A small multi-label image tagger, trained from scratch.
Model: arch convnext, activation swiglu, num experts 4.
Training: nadamw at rate 0.00095, 8800 steps.
Rows from block 5 of a small multi-label image tagger, named by matrix and row number. Rows with one number within an expert belong to one neuron, the router's apart. Each number is 128 + 24 x the weight over its row's rms, rounded and kept within 0 to 255. All counts start at 0.
Before each expert's rows are labels from the 100 images, of 14976, where the router gives the expert most weight on average: "strongest on" is what is common among them. Only what is clearly more common there than usual is listed. The data: simulated telescope pictures of galaxies. In brackets: how many of the 100, against the usual share in percent.
# router: router (model.blocks.5.mlp.router.weight, 4x320), inputs 216-269
# gate: expert gate (model.blocks.5.mlp.gate, 4x160x320), inputs 216-269
# up: expert up (model.blocks.5.mlp.up, 4x160x320), inputs 216-269
# down: expert down (model.blocks.5.mlp.down, 4x320x160, transposed), outputs 216-269

# expert 0
strongest on: barred spiral (38 vs 9.1); merging pair (25 vs 8.9)
router.0 [ 76 127 149 124 117  60 145 147  92 122 114 164 124  84 116 142 160  64 126  98 127 115 119  88 116 112 103 110 154 127 135 169 101 131  90 140 109 148 117 113  79 168 114  82 141 138 136 110  84 132 140 122 134 153]
gate.0 [167 134 162  93 115 140  85 154 141 128 143 136 140 123 120 113 120 107 181  74 127 106 122 101 138 159 141 135 141 113 126 148 127 167 125 139 124 108 145 129 122 168 141 102 129  90 183 141 139 119 177 132 146 161]
up.0 [119 154 145 109 130 134 154 121 167 147 121 115  85 129 130 114 134  91 161 150 103 134 149 102 136 109 118 100 134 141 111 151 177  91 158 162  86 111 122 137 183 150 100 116 149 150 142 141 143 104 130 145 151 101]
down.0 [118 106 136 126 132 181 135 139 123 177 124 108 112 116 124 103 146 138 120 150 115 130 118 134 190 122  84 121 105  94 159 185 176 137 106 151 141 139 119 116 149  99 124 139 183 168 160 134 130 152 143 133 127 119]
gate.1 [112 151 121 145 193 158  98 109 110 124 112 103 103 140 106 128 132  99 145 161  69  89  72 112 111 134 156 128 107 110 101 162  82 115 134 113 126 144 164 133 188 126  98 123 109  99 123 107 120 139 142 110 160 143]
up.1 [152 132  99 121 133 156 149 134 167 100 124 117 110  67 130 137 170 140 157 114 143 112 137 140 158 150 164 127 133 117 105 111 163 155 142 110 110 128 105 119 164 160 111 120 100 109  83 136 158 119 145 112 108 141]
down.1 [103 125 115 149 147 157 184 121 199 145 101 143  90 123 129  93 140 125 135 128  68 144 101 121 125 140 144 100 139  88 148 112 126 150 132 137 134 125 146 168 138 137 107 108 159 130 153 125 158 151 167 139 125 125]
gate.2 [ 89 143 103 122 128 197 139 105  81  89 143 160 125 148 145  95 160 137 143 172 113 132 147 138 125 107 149 128 156 137 113 123 138 106 131 132 121 177 131 133 122 111 133 127 115 122 104 112 153  79 145 145 145 158]
up.2 [100 124 181 140 143 123 117 119 151 113 111  92  95 128 148 142 126  98 128  87  76 143  76 121 141 127 125  91 125 164 126 141 120 114 129 127 129 141 114 139 167 123 133 103 151 102 134  97 106 146 173  83 159 126]
down.2 [151 145 120 139 110  77 146 112 136 158 158 145 137 144 109 106 105  91 149 156  96 193 128 116 118 153 165 106 157 123 115 151 149 142 122 112 105 166 120 135 155 154 132 142 149 140 150 146 105 139 109 161 109 124]
gate.3 [104 152 125  83 154 107  78 152 138 140 133 136 109 104 136 141 126 129 113 130  93 128 135 122 105 128 145 108 147  79 168 120  86 117 110 119  82  80 146 130 120 177 130 132 128  73 155 120 144 128 132 110 160  88]
up.3 [173 100 126 151 126 184  94 154 135 127  94 131 117 118 121 182 125 144 131 153 101 139 166 118 123 122 141 127 146 105 166 143 129 115 144 142 180 132 134  89 152 105 109 113 132 122 202 121 123 134  99 144 126 126]
down.3 [109 106 119  93 132 139 127 101 149 148 154 127 136 105 102 133 127 152 121  87 114 149 138 147 131 105 166 144 122 110 159 108 142  93 117 141  82 142 117 145 175 114 121 159 127 158 116 126 146 136 148 101 164  87]
gate.4 [106 115 199 154 120 115  75 122 136 107  99 123 143 119 143 122 164 134 127 144 100 111 117 100 112 161 131 131 169 119 125 128 106 102 108 131 145 142 104 119 160 157 117 133 114 128 168  70 112 120 127 150 218 129]
up.4 [113  77 169 174 137 132  87 130 170 107 160 125  66 136 101  99 102 123 156 158 156 179 142 134 164 142 159 153 103 136 110 124 147 163  86  89 132 114 145 104 141 153  90 163 149 112 123 159 118 120 133 131  99 119]
down.4 [137 157  98 161 133  66  84 113 131 129 116 161 143 108 105 126 145 140  99 106 109 102 121  96 168 150  64 124 112 106 144 154  73 105  91  99 115 162  85 137 140 121 141 102 135 140 108 131 124 104 106 124 119 126]
gate.5 [176 121  97 173  79 114 137 192 167 147  93 160 118  68 130 174  99 123 120 127  87 118  96 124 104 126 130 146 138 138 132 155 159 140 137 159 149 139  98 126 134 123 101 137 175  83  96 112 138 129 139 166 143 132]
up.5 [131 131  86 152 133 162 160 123 184 132 141 120  95 179 127 105 139 161 132 103 152 125 138  96 109 119  95 135 112 145 138 131 118 156 154 115 170 155  92 128 114 147 132 176 101 137 168 142 177 186 139 135 106 113]
down.5 [136 124 172 133 132 125 105 170 109 110 104 129 175 134 158 116 128 111  91 152 142 136 187  96 189 151  76 154 106 132  86 129 118 103 168 106 118 123 147  95 179 117 118 124 158  95 125 129 113 101 139 144 107 142]
gate.6 [101  78 109 110 112 106 133 134  89  75 140 137 152  82 120 130 157 182  81 122 151 123 101 114  71 134 113 130 166 107 107 116 113  94 145 109  95 125 123 162 108 124 151 117 112 136 123 142 150 147 150 136 124 121]
up.6 [128 179 100 129  88 112 113 105 147 146 124 112 130 113 106  88 115 135 116 113  89 143 106 154 110  97 125 162 118 136 154 100 137 130 171 149  90 104 111 128 150  95 113 123 153  88 148 135 132 141 143 163 145 131]
down.6 [103 165  98 100 175 100 130 116 120 135 182 137  86 116 124 142 120  78 129  83 132 142  98 156 137 156 129 144 116 126 118 108 150 105 105 139 130 118 107 123  99 107 132 126 133 109 168 119 105  80  93 141 141 127]
gate.7 [143 152 118 190 102 139 156 151 144 108 116 148 151  94 108 128 121 151 137  96 131 157 142  93 130  90 133 140 129 115 178 152 164 162 124 154 163 151 120 143 149  94 144 163 107  78 114 174 116 130 135 165 125 159]
up.7 [125 117 133  88  77  93 131 154 140 144 104 143 156 166 114  76 136 152 143 138 147 128 120 192 118  80 151 103 150 168 101 120 137 142  81 117  97 121 118 126 138 151 160 118 150  89  77 166 130  93 138 104 112 105]
down.7 [109 149 111 142 168 140 141 102 107 106 138 136 100 141  98 113 116 166 117 144  88 102 153 145  89 139 117 127 120 102 162 153 122 133 128 126 167 107 154 120  86 116 139 146 107 120 139 106 132 101 133 122 165 118]
gate.8 [105 133 163 106 108 145  65  54 137 115 119 112 131 104 170 125 179 145  83 143 160  90 103  85 100 129 128 152 126 127 137  97  81 161 114 138 113 120 149 121 100 136 154 162 144 158 177 103 135 151 156  85 157 109]
up.8 [139 168 143 189 125 119 107 158 173 125 125 115 154 168 125 116 130 145 148 125 149 122 126 132  95 127 108 133 112  98  95 143  68 129 147 109 150  93  96 101 146 149 117 130 129 154 161 110 101  86 146 155 106 124]
down.8 [143 181 138  99 155 135 134 134 121 135 115 141  85 108  97 172 198 144 131 145 128 109 163  49 145 151 169 151 115  96 149 157  90 117 175 119 139  92 112 109 139 145 128 154 128 122 138 148 140 130 159 153 166 146]

# expert 2
strongest on: tilted (49 vs 18.3); edge-on disc (38 vs 9.3); many-armed spiral (29 vs 8.8)
router.2 [110 114 120 151 144 219 137 103 118 128 113 159  93 133 127 121 107 189 133 132 135 162 134 155 127 132  69 167 116 112 117 140 168 105 132 113 173 192 159 123 108 110 141 136 104 121 144 137 150 132 139 115 139 146]
gate.0 [102 120 118 103 150 158 144 127 151 153 154 137 119  97 128 128 101 153 160 166 135 104  91 144 108 125 141 112 139 110 159 147 173 136 121  78 137 143 144 120 117 128 136 120 125 122 162 154 132 121  99 101 142  98]
up.0 [169 132 131 191 116 104  96 119 113 129 160 157 146 123  94 103 152 125 125 102 108 103 173  93 124 123 135 159 115 181  93 150 114 100 139 157 134 153 108 171 147 155 127 117 126 100 116 159 151 117 136 126  94 155]
down.0 [151 122 140 100 109 139 125 155  86 141 169 110 120  82 150 153 131  89  88 122 155 109 125  99 143 126 136 132 124 104  94 122  92 148 131 114 133 121 125 110 106  94 106 173 149 159 129 135 107  97 150 137  99 177]
gate.1 [105 133 203 168  66 122 107 154  99  93 111  94 108 117 133 124 163 142 117 163  74 149 106 158 150 133  91 155 117 139 137 112 113 124 114 164 177 148 144 113 137 145 100 131 124 122 153 136 129  93 152 135 178 139]
up.1 [ 92 136 109  78 149 129 113 169 132 110 126 138 128  84 119 126 126 106 123  91 136 116 146 172  98 151  85 136 168 138 161 107 154 113 131 160 124 134 124 101 139 160 102 106 155 126 132 117 124 120 131  86  90 137]
down.1 [116  91 123 116 137 120 143 100 142 115  83 140 143 184 113 131 128 145 181 143 121 160 129 156 108  68 130 154  97 147  96 119 120 160 117 116 142 150 135 138 159 156 146 103 113 134 110 133 170 130 117 136 131 111]
gate.2 [124 137 100 110 104 118 171  78 125 165 154 150 181 127 127 130 119 133 115 139  93 119 155 159 134 126 177 133 115 174 151 105 108 161  89 133  98  85 115 154 116 105 106 136 115 122 127 114 119 144 141 149 139 106]
up.2 [148 146 117 169 172 124 127 127 133 146 129 107 142  94 157 139  74 133  79 135  97 177 126 143 133 150 117 132  87 151 109  77 115 123 144 153 133 120 146 134 171 175  99 167 159 164 139 137 105 140 110 104 121 126]
down.2 [117 137 106 140 133 141  88 169 114 131  87 105 145  88 107 132 131 108  81 127 102  96  90 120 147 150 101 135  84 115 111 134 176 115 109 113 128 131 145 142 113  97 140 140 172 137 140 169 121 116 139 137 106 130]
gate.3 [155 108 136  67 122 127 103 118 146  91 118 151 130 134 149 144 146 112 178 123 120 108 128 132 106 165 161 131 127 119  85 139 125 148 112 104 118 129 110 131 126 163 130 135 119  58 111 110 125 136 146 133 112 130]
up.3 [125 126 110 111 164 141 131 153 139 100 153 158  98 153 134 149  70 117 160 179 119 130 141 133 146 148  96 108 125 120 173 112 125 116 164 127 132 110 141 115  99 147  99 125  86 162 104 124 121 123 153 149 129 104]
down.3 [120 186 176 121  97 133 128 130 140 111 124 127 152 120 188  98 125 141 118  95 121 125 114 105 115 150 109  81  91 127  95 124 135 129 122 123 150 101 112 125 127 136 157 123 109 106 139 120 139 149 114 124 132 130]
gate.4 [ 98 151 166  79 141  90 111 166  85 134 141 127 141 121 174  88 128  92 117  96 104  79 115 150 111 112 165 117 144 180 105 109 140 129 123 127 137 111  94  95 108 122 127 111 112  95 109 141 137 117 125 143 133 179]
up.4 [129 159 102 129 158  96 153 106 175 130  95 131  96  97  83 150 111 111 100 142  91 135 158 120 129 126 162  97 134 132 139 104 114 147 111  99 130 156  99 150 151 149 111 121 112 135 141 125  93  98 134 121 110  92]
down.4 [132 102 170 116 112 156 161 106 167  78 110 134  78 115 166 139 138 174 115 171  79 124 113 114  95 159 118 146 153 123 127 110 145 165 123  87 145  86 205 184 122 100 161 151  61 157 121  95 107 125 161 115 132 122]
gate.5 [125 128 148 139  89 121 150 146 125 140 164 153 125 125 142  93  93 124 106 136 113 135  83 132  80 104 144 104 104 124 101 107 102 109 132 107 109 115 130 131 124 174 129  99 119 149 127 128 161 114 120 157 128 114]
up.5 [ 98 115 161 136  85 109 128  77 103  75 146 136 160 120 150 137 129 122 143 106 128 116  77 142 109 125 148 143 110 142 138 160 151 102 141 123 142 137 154 122  96  72 130 132 129 135 138 140 175 139 119 117 146 165]
down.5 [131 108 113  83 131 112  98 131 147  88 124 117 196 115  89 140 141 149 169 141 118 143 131 115  92 132 138 147 126 152  96 113 125 136 111 148 114 144 102  99 134 116  85 161 127 121  83 137  94 126 107 138 128 118]
gate.6 [152 145 158  84 145 140 163 143 151 105 119 138 113 142 131  70 139 139 173 126 105 137 113 121 111 135 133 124 171 126 117  89 162 136 120  98 127 152 125 139 165 142 120 111 156 113 110  57 100 130 119 132 143  99]
up.6 [171 133 169 139 144 116 140 132 117  99 161 162 148  97 153 148  35 117 152 122  93 155 160 108 105 150 124 131 124 138 126  88 127  92  89  70 181 109 127 123 116 130 129 112 131 113 133 140  94 148 135 124 103 122]
down.6 [131  93 142 149 143 108  99 105 148 112 135 142 111 123 159 105 137 116  93 127 125 116 160 159  88 138 179 118 133 143 107 119 116 184  81 119 117 126  87 139 102 152 135 113 130 128 114 127  89 102 159 126  97 107]
gate.7 [120 132 124  58 117 120 117 132 107 118 112 116 159 143 163 159 167 138 163 102  87 129  96  85 127 120 119 128 106 136 129 150 112  91  77 106 123 131 149 117 168 105 133 133 132 171 131 134 138 103 146 150 151 111]
up.7 [111 128 124 114 103 102 139 138 141 116 109 108 164 142 105 127 156 129  93 127 190 170 157 128 166  95 112 136 143  98 123 121  93 141 149 126 126 110 131 161 140 145 122 141 114 125 131 127 163  87 120 132 163  95]
down.7 [117 162 139 121 125 142 169  74 129 150 119 120  80 124 146  82 126 142  96  81 107 109 109 128 130  94 133 108 125 159  98 132 117 132 158 159 132 108 103 143 117 129 119 145 118 111 134 155 120 104 112 105 159 101]
gate.8 [120  85 115  95 125 107 138 121 108 123 162 136 128 173 133 100 136  85 107 103 111 128 107 115 122 130 112  33 138  98 130 110 144 150 144 140 119 126 117 105 124 124 105  97  86  90 154 130 141 111 153 117 102 104]
up.8 [148 135 125 109 202 105 126 150 145 148  98  97 114 119 132 102 125 118 159 137 100  79  77  92 123 153 132 106  94 131 129 104 138 130 146 122  54 144 160 130 101 182  93  91  82 110  80 184  93 142 142 143 134 133]
down.8 [135 166 149 159 137 128 130 111 110  98 148 160 131 122 146 141  68  96 164 112 108 116 127 139 112 108 120 127 149 136  89 125 130 119  86 122 106 151 104 131 116  63 148  89 115 135 153 148 105 107  77 145  68 110]

# expert 1
strongest on: many-armed spiral (48 vs 8.8)
router.1 [144 147 101 119 130  69 113 112 138 118 118 118 145 130 110 115 103 148 150 149 107 157 139 109 125 127 134 143 137 143 154  90 151 126 138 159 161 103  96 147 119 147 114 140 118  74 102 134 123 107 125 153 145  90]
gate.0 [139 143 120 135  99 140 151  96  80 134 106 107 124 124 202 145 121 132  97 129 106 134 143 119 136  63 144 124 120 130  71 148 104 127  81 113 134 125 113  85 152 103 142 138 118 151  90 115 122 159 119 150 123 174]
up.0 [132 149 133  90 124 143 144 150 137  97 120 141 129 150 126 160  98 152 101 192 118 146 145 191 122 144 161  96 134 118 128 138 135 149 118 117  99  95 115 110 103 130 175  98 110 136 140 127 149  81 135 152 165  93]
down.0 [164 106 180  99 125 119 154 177 135 109 150  93 167  96  97 101 172 149 132 118 170 112 116  98 163 133 108 173 141 159 111 158 142 126 144 136 104  95 118 131 143 105 141 166 121 126 169 149 133 148 158 135 134 139]
gate.1 [131 186 161 201  96 119 101  83 166 112 110 121 154 142 118 116  91 139 110 100 100 139 113  82 137 100 120 103 151 131 125 125 101 101 111 123 136 158 104 149 163 108 101 145 124 154 186 136 120 113 140  84 158  85]
up.1 [135 115 128 155 107 101  96 120 161 138 164 114 127  97 100 170 126 132 143 106 119 123 140 120 131 158 123 144  89 136 132 103 164 134 136 121 131 142 124 127 109 174 108  83 132 121 109 121 126 140 141 141 155 134]
down.1 [139 109 106 117 174  87 196 129  87 131 100 146 149 154  91 117 117 136 139 144 154 138  98 152 168 128  87 183 111 132 116 145 125 132 157 162 120 132 144 149 136 123 146 124 163 134 165 157 167 136 128 140 157 118]
gate.2 [104 166 110 153 143 141 120  93 129 122 154 134 148 131 134  90 129 154 121 130 170 122 135 115 112 138 139 128 114 128 109 153 107  92 133 105  92 100 135 141 126 133 129 151 124 133 118 139 155 143 130 160 111 147]
up.2 [ 98 101 150 126 160 102  97  95 146 129  87 101 130 123 101 116 110 137 146 135 139 138 100  94 166 142  79 166 110 107 126 106 118  91 104 117 116 124 182 140 158 126 135 124 138 140 122 167 113 148 124 144 113 138]
down.2 [102 123 125 155 135 156  91 143  97 167 157 132 124 109 173 142 115  94 146 120  77 154 131 119  78 122 147  84 132  97 117 155  93 139 201  99 133 125 127 124 143 143 115 114 118 110 115 108 147 159 144 125 122 111]
gate.3 [144 150 143 121 107 113 165 139  99 150 140 154 111 117 148 148 115 125 149 142 166 105  78  89 170 114 149 122 149 122 113 166 139  91 150 120 142 173  88 104 152 126 136 130 125 162 153 152 140 133 134 119 156 155]
up.3 [126 148 107  94 109 124 107 134 156 139  86 122 137  62 123 180 169 127 129 157 136 118  92 162 115  97  76 141 112 107 121 153 117 142  98 148 123  98 151 125  61 133 155 138 145 135 160 184 134  89 114 139 170  87]
down.3 [132 175  98 171 130 116 120  97 146 149 102 155  82 143 118 152 136 122 132  90 125 109  80 188 117 114 120 134  77 153 142 132  86 106 104 134 100 147 118 105  74 143 134  83 144 117 148 168 129 130 110 133 113  92]
gate.4 [107 126 108 144 142 105 166 167 168 131 121 154 128 167 140 106 164 158 199 108 134 128 125 115  92 109 151 128 140 127  99 133 127 108  49 160 178 146 111 145 164 131 134 104 116 103 125 165 149 144 156  34 144  98]
up.4 [154 112 115 133 104 125 111  91 103 131  98 167 139 124 145  84 147 160 144 135 122 187 165 119 141 136 110 121 143 114 139 142 129 120 112 141 118  84  79 116 144  78 111 141 162 144 132 119 121 180 113 102 130 129]
down.4 [ 97 113 119 124 129 118 120  90  98 112 109  98 106 134 143 132 107 151 143 147 151 111  84 145  60 143 124 116 146 114 170 124 136 111 146 163 112 118  87 104 105 110 201 117 113 122 157 154 110 118 101 115 137 109]
gate.5 [101 101 137 127 153 130 128 117 172 137 165 137  88 166 106 149  75 124 126 167 138 155 138 110 118 146 139  83 145 118 113 149 155 106 119  74 111 148 120 105 154 129 137 122 142 180  70 133  96 135 148  94 143 166]
up.5 [114 144 127 108 142 126  83 161 117 124 124 108 133 141 126 124 120 134 141 128 121  94 169 153 147 124 129 163 114 158 157 141 140  87 121  91 184 123 129  96 124 143 140 116 117 152 168 108 104 154 184 147 110 133]
down.5 [155 113 142 107  94  99 124 100 128 153 122 130 154 117 149 138 126 143 124 116 115 107 143 106 122  97 133 100 108 176 167 114 120 123 109 114  96 149 154 130 125 117  54 140 121 130 103  88 101 118 126 129 129 171]
gate.6 [145 152 143 133 137 129 136 178 146 127 161 159 136 153 104 162 106 122 165 129 116 134 114 187 137 158 171 130 107  58 101 143 192  74 126 126 116  96 128 152 123 160 108  82 102 152 112 156 145 137 133 136 158 108]
up.6 [116 113 116 123 114 157 125 121 133 165 121  89  97 112 177 117 140 135 124 128 139 127 147 112 116 131 150 133 139 124 160 119  87 147 133  98 144 161 107 131 139 128 155 156 152 144 131 157 133 151 131 133  85 148]
down.6 [117 116 124 131 116 108 118 120 131 176 161  78  79  88 147 134 134 100 103 119 112 126 116 135 129  74 104 123 177 129  88 111  68 111 117 124 154 152 154  92 147 119 149 136 116 124 150 149 112 130 146 156 155 185]
gate.7 [146 139 162  97  71 121 147 120 142 146 136 140 138 137 180 109 163 142 157 139 139  64 141 107 115 150 135 137 135  97  78 160 140 120 124 120 109 100 118 102 146 152  97 164 115 136 100  91 120 128 138 143 144  78]
up.7 [159 111 139 146 149 134 164 107 128  95 136 105  99 110 154  94 151 143 139 139 122 112 109 110 148 154 145  99 121 140 113 128 195 128 163 106 123 102 139 126 123 139 144  83 152 123  92 105 172 154 147 157 173 115]
down.7 [ 89 159 116  59 141  91 180 116 129  78 158 126 171 135 126 151 142 118  84 169 121 105 107 155 108 116 150 112 134 133 125 132 185 163  91 121 121 152 141 151  88 138 132 166 111 123 198 118 122  94 120 144  99  93]
gate.8 [145 134 105 172 111 116 103 171 106 127 137 142 131 183 132 153 132 138 109 101 113 118 103 135 157 142 126 124 119 103 110 156 116 150 146 133 120  98 102 124 139 142 151 113 127  95 141 124  88 124 143 121 173 179]
up.8 [145 107 133 129 144 150 102 174 127 107 147  80 136 118 145 166 139  95 111 181 183 171 141 113 145 176  89 148 139  91 137 151 153 120 176 130 123 128 136 135 138 137 148 184 129 167 136  94 118 113 108  99 183  81]
down.8 [116 169 146 132 156 108  80 131 119 164 190 121 144 177 143  74 120 102 133 171 161 138 120 110 137 123  99  98  98 163 116 162 114 102  87 135 134 124  73 105 179 163 132 136 157 107 143 131 151 137 136 153 120 135]

# expert 3
strongest on: star cluster (100 vs 9.1)
router.3 [174 118 136 145 113 116 112 131 165 128 157  85 157 139 158 140 126 135 115 135 141 124 122 149 148 118 180 129 155 102 105 125 106 137 135 119  80  86 138 112 168 108 137 131 130 149 112 131 146 115 113 132 118 111]
gate.0 [124 138 127 138 128 112 150 113 112 134 132 121 118 102 175 109 126 134 159 136 119 103 106  99 116  65 136 127 141 134 101 130 167 142 116 129 107 106 131 110 130 130  88 135 142 116 126 138 147 127  73 111 117 162]
up.0 [132 148 110  85 161 112 138 125 116 130  70 153  94 140 145 130  82 138 169 166 129 140 110 154 154 100 113 112 121 147 120 125 137 121 153 129 167 108 125 113 117 100 126 119  56 146 132 116 101 146 151 158 103 123]
down.0 [190 167 140 116 158  86 140 158 138 130 120 178 190 151 157 128 156 115 120 130 146 119 136 155 142 105 137 129 151 140 101  82 106 115  93 161  84 171 112 109 126 123 114 119 151 142 164 152 105 108 139 180 149  86]
gate.1 [133 112 143 123 148 129 118 166 104 182 120 123 126 121 134 101 108 120 133 129 108 149 107 129 127 113 100 113 131  89 148 137 138 144 103  87 158 145 117 141  87 177 107 120 108 144 158 146 112 148 141  97 115 153]
up.1 [119  98 125 101 116 100 132 110 100  83 125 124  89 116 136 121 117 133 125 120 130 143 130 132 138 127 153 143 118 154 106 112 117 147  84 148 105 153 112  87 104 151 128 126 147 114 146 125 141 130 101 137  98 124]
down.1 [146 146 160 129 104 104 147 160 123  74 118 143 135 167 116 130 116 132  86 140 105 123 110 143 142 117 118 162 151 163 115 156 174 165 100 166  95 112 136 141  77 155 141 137 143 115 179 124  70 108 103 137 121 103]
gate.2 [162 146 111 142 139  98 127  99 125 126 113 161 133 158 149 133 112 143 101 138 125  78  85 175 173 168 121 128 137 166 124 140 131 175 151 160 141  97 178 131 131 129 105 128 146 146 184 136 141 132 143 136 152 121]
up.2 [103 128 115 157 114 103 131 103 136 109 153 150 113 132 166 101  99  98 133 111 123 102  58 174 116 135 120 105 145 138 142 145 116 107 142 157 116  78 107 145 154 120 103 132 104 109 154 109 158 106 131 126 146 123]
down.2 [168 107  99  65 106 114 139 111 180 123 113 186 172 118 140 134 125 114 111  86 158 207 117 139 143 165 144 124 120 111 127 107 169 146  94 129 104 163 130 137 143 114 174  92 144 133 139 145  94 106 112  86 128 143]
gate.3 [135 126 147 132 111  94 185 163 125 173  97 118 126 161 126 168 103 151 157  78 126 146 166  77 160 145 133 123 120  84 132 139 145 118 112 139 139 152 102 133 101 122 117 162 132 141  98 122  58 121 127  63 154 116]
up.3 [134 178 191 134 151 143 161 121 127  84 112 140  75 162 153 132 129  99 163 155 119  74 117 119  95 139 140  70 161 124 139 195 161 118 137 150  89 136 169 159 136 120 121 141 107  98 101 128 162 159 135 126 153 120]
down.3 [110 124 127 178 134 108 127 128 120 127 160 111 123 156 112 137 121 111 129 133 112 150 114 122 128 109 126 148 170 159 180 120 140 134 118 119 130 111 140 147 113 114 126 150  98 124 156 127 108 106  91 182 133 155]
gate.4 [153 135 130 126 159 100 127 114 119 150 139 103 125  84 141 114 121 150 118 141 142 125 117 119 119 148 110 185  92  64 163  91 164 128 141 125 158 123 123 151 155 151 126 108 136 139 171  96  99 167 126 136 125 139]
up.4 [153  95 102 115 149 156 140 101 136 139 129 158 176 128 153 167 117 132 157 101 141 140 168 140 179 141 155  77 126 117 116 139 161  78 154 114 115 130 124 129 158  99 161 121  89 163 117 126 176 149 148 139 105 116]
down.4 [142 117 107 148  84 161  92 113 120 147 141 122 141 153  67 119 123 121 157 147 119  88 112  95 115  92 165  92 132 133 110 111  85 107 149  97 112 115 156  83 106 111 139 127 113 107  81 142 126 157 112 123 127 170]
gate.5 [124 139 107  97 152 142 125 138 130 125 113 162 155 159  93 141 152 190 112 111 163 110 132 142 108  98  79 130 150 182 164 149 130  78 108 116 161 125  85 127 102  96 135 151 139 128 176 131 122  97 185 154 137 110]
up.5 [145 141 164 123 133 100 140 150 155 143 106 115 121 116 130 102 136 129 111 130 111 140  68 201 111 118 109 111 146 146 128 139 118 133  76 140 151  85 127 155 173 155  69 120 174 166 135 114 119 103 134  82 121 123]
down.5 [137 147 161 113  98 135 152 156 137 123 150 144  85 114  97 153 133  93 149 112 156 118 156  83  92 172 175 143 112 145 111 143 110 152 110  95 139 163 120 132 140 148 105  89 127 122 120 121 131 142 103 170  90 163]
gate.6 [104 107 137  85  90 104 141 132 130 109 120 145 117 115 124  96 125 121 104 126 128 110 110 130  94 116 144 134 144 147 155 108  79 144 100 131 104  93 126 108 151 123  99  90 126 142 116 122 136 126  94 121 125 123]
up.6 [140 103 123 154 125 136 123 141 133 110 124 135 154 130 109 126 135 114 126 106 164 152 135  93 168 129 126 111 105 109 122 146 154 100 161 120 167 158 110 180  86 187 127 113 117 125 149 146 146 132 164 124 122 118]
down.6 [109 122 163 108  88 167 140 128 145 144 124 110  86 144 136 136 129 112 165 118 106 104 103 153  71 106 157 132 105 129 111 107 156 148 116 123 109 113 154 109 125 138 122 124 124 152 119 137 175 157 137 144 116 119]
gate.7 [144 127  86 107 112 163  78 144 124 146 159 122 131 134 162 106  74 132 104 112 113 116 104 154 103 168 123 169  94 120  97 100 100 128 118 150 134 131 148  71 145 120 166 113 114  93 133 120 125 129 110 139 139 167]
up.7 [131 103 117 124 126 126 152 122 132 130 132 124 121 200 133 105 123 108 111 135 144  82 100 115 130 148 125 105 100 140 106 147 160 100 145 172 114 163 201 126 151 117 148 118 106 174 123 166 142 166  98 157 140 105]
down.7 [104 135 136 128 154 124 147 162 157 147 115 136 155 110 154 139 152 107  81 149 153 116 138 120 133 138 109 132 190 128 194 144 154 116  82 144 150 132 145 108 155 135 132 167 172 115 144 111  83 125 126  99 129 120]
gate.8 [103 131 131 130 161 105 150 143 104 150  94 124 109 111 117 126 126 143 175  99 108 110 114  99  82 104 142 115 120 118 149 120 130 154  98 124  90 125 158 130 173 108  59 135  97 120 119 122 101 128 113  99 146 106]
up.8 [117 121 153  97 139  96 115  98 127 144 177 108 187  95 179 132 146 120 114 150 101 140  94 150 102 112 146 149  87 152 132 113  94 138 127 143 104  53 127 112 117 135 153 144 117 143 124 119 153 140 118 193 154 137]
down.8 [149  98 136 129 157 110 138 151 151 150 109 101 121 146  85  89 141 141  72 178 141 116 130 112 144 135  94 152 116 137 140 134 130 117 103 123 160 122 149 126  95 113 135 128 177 115 155 152 113  99 131 130 169 102]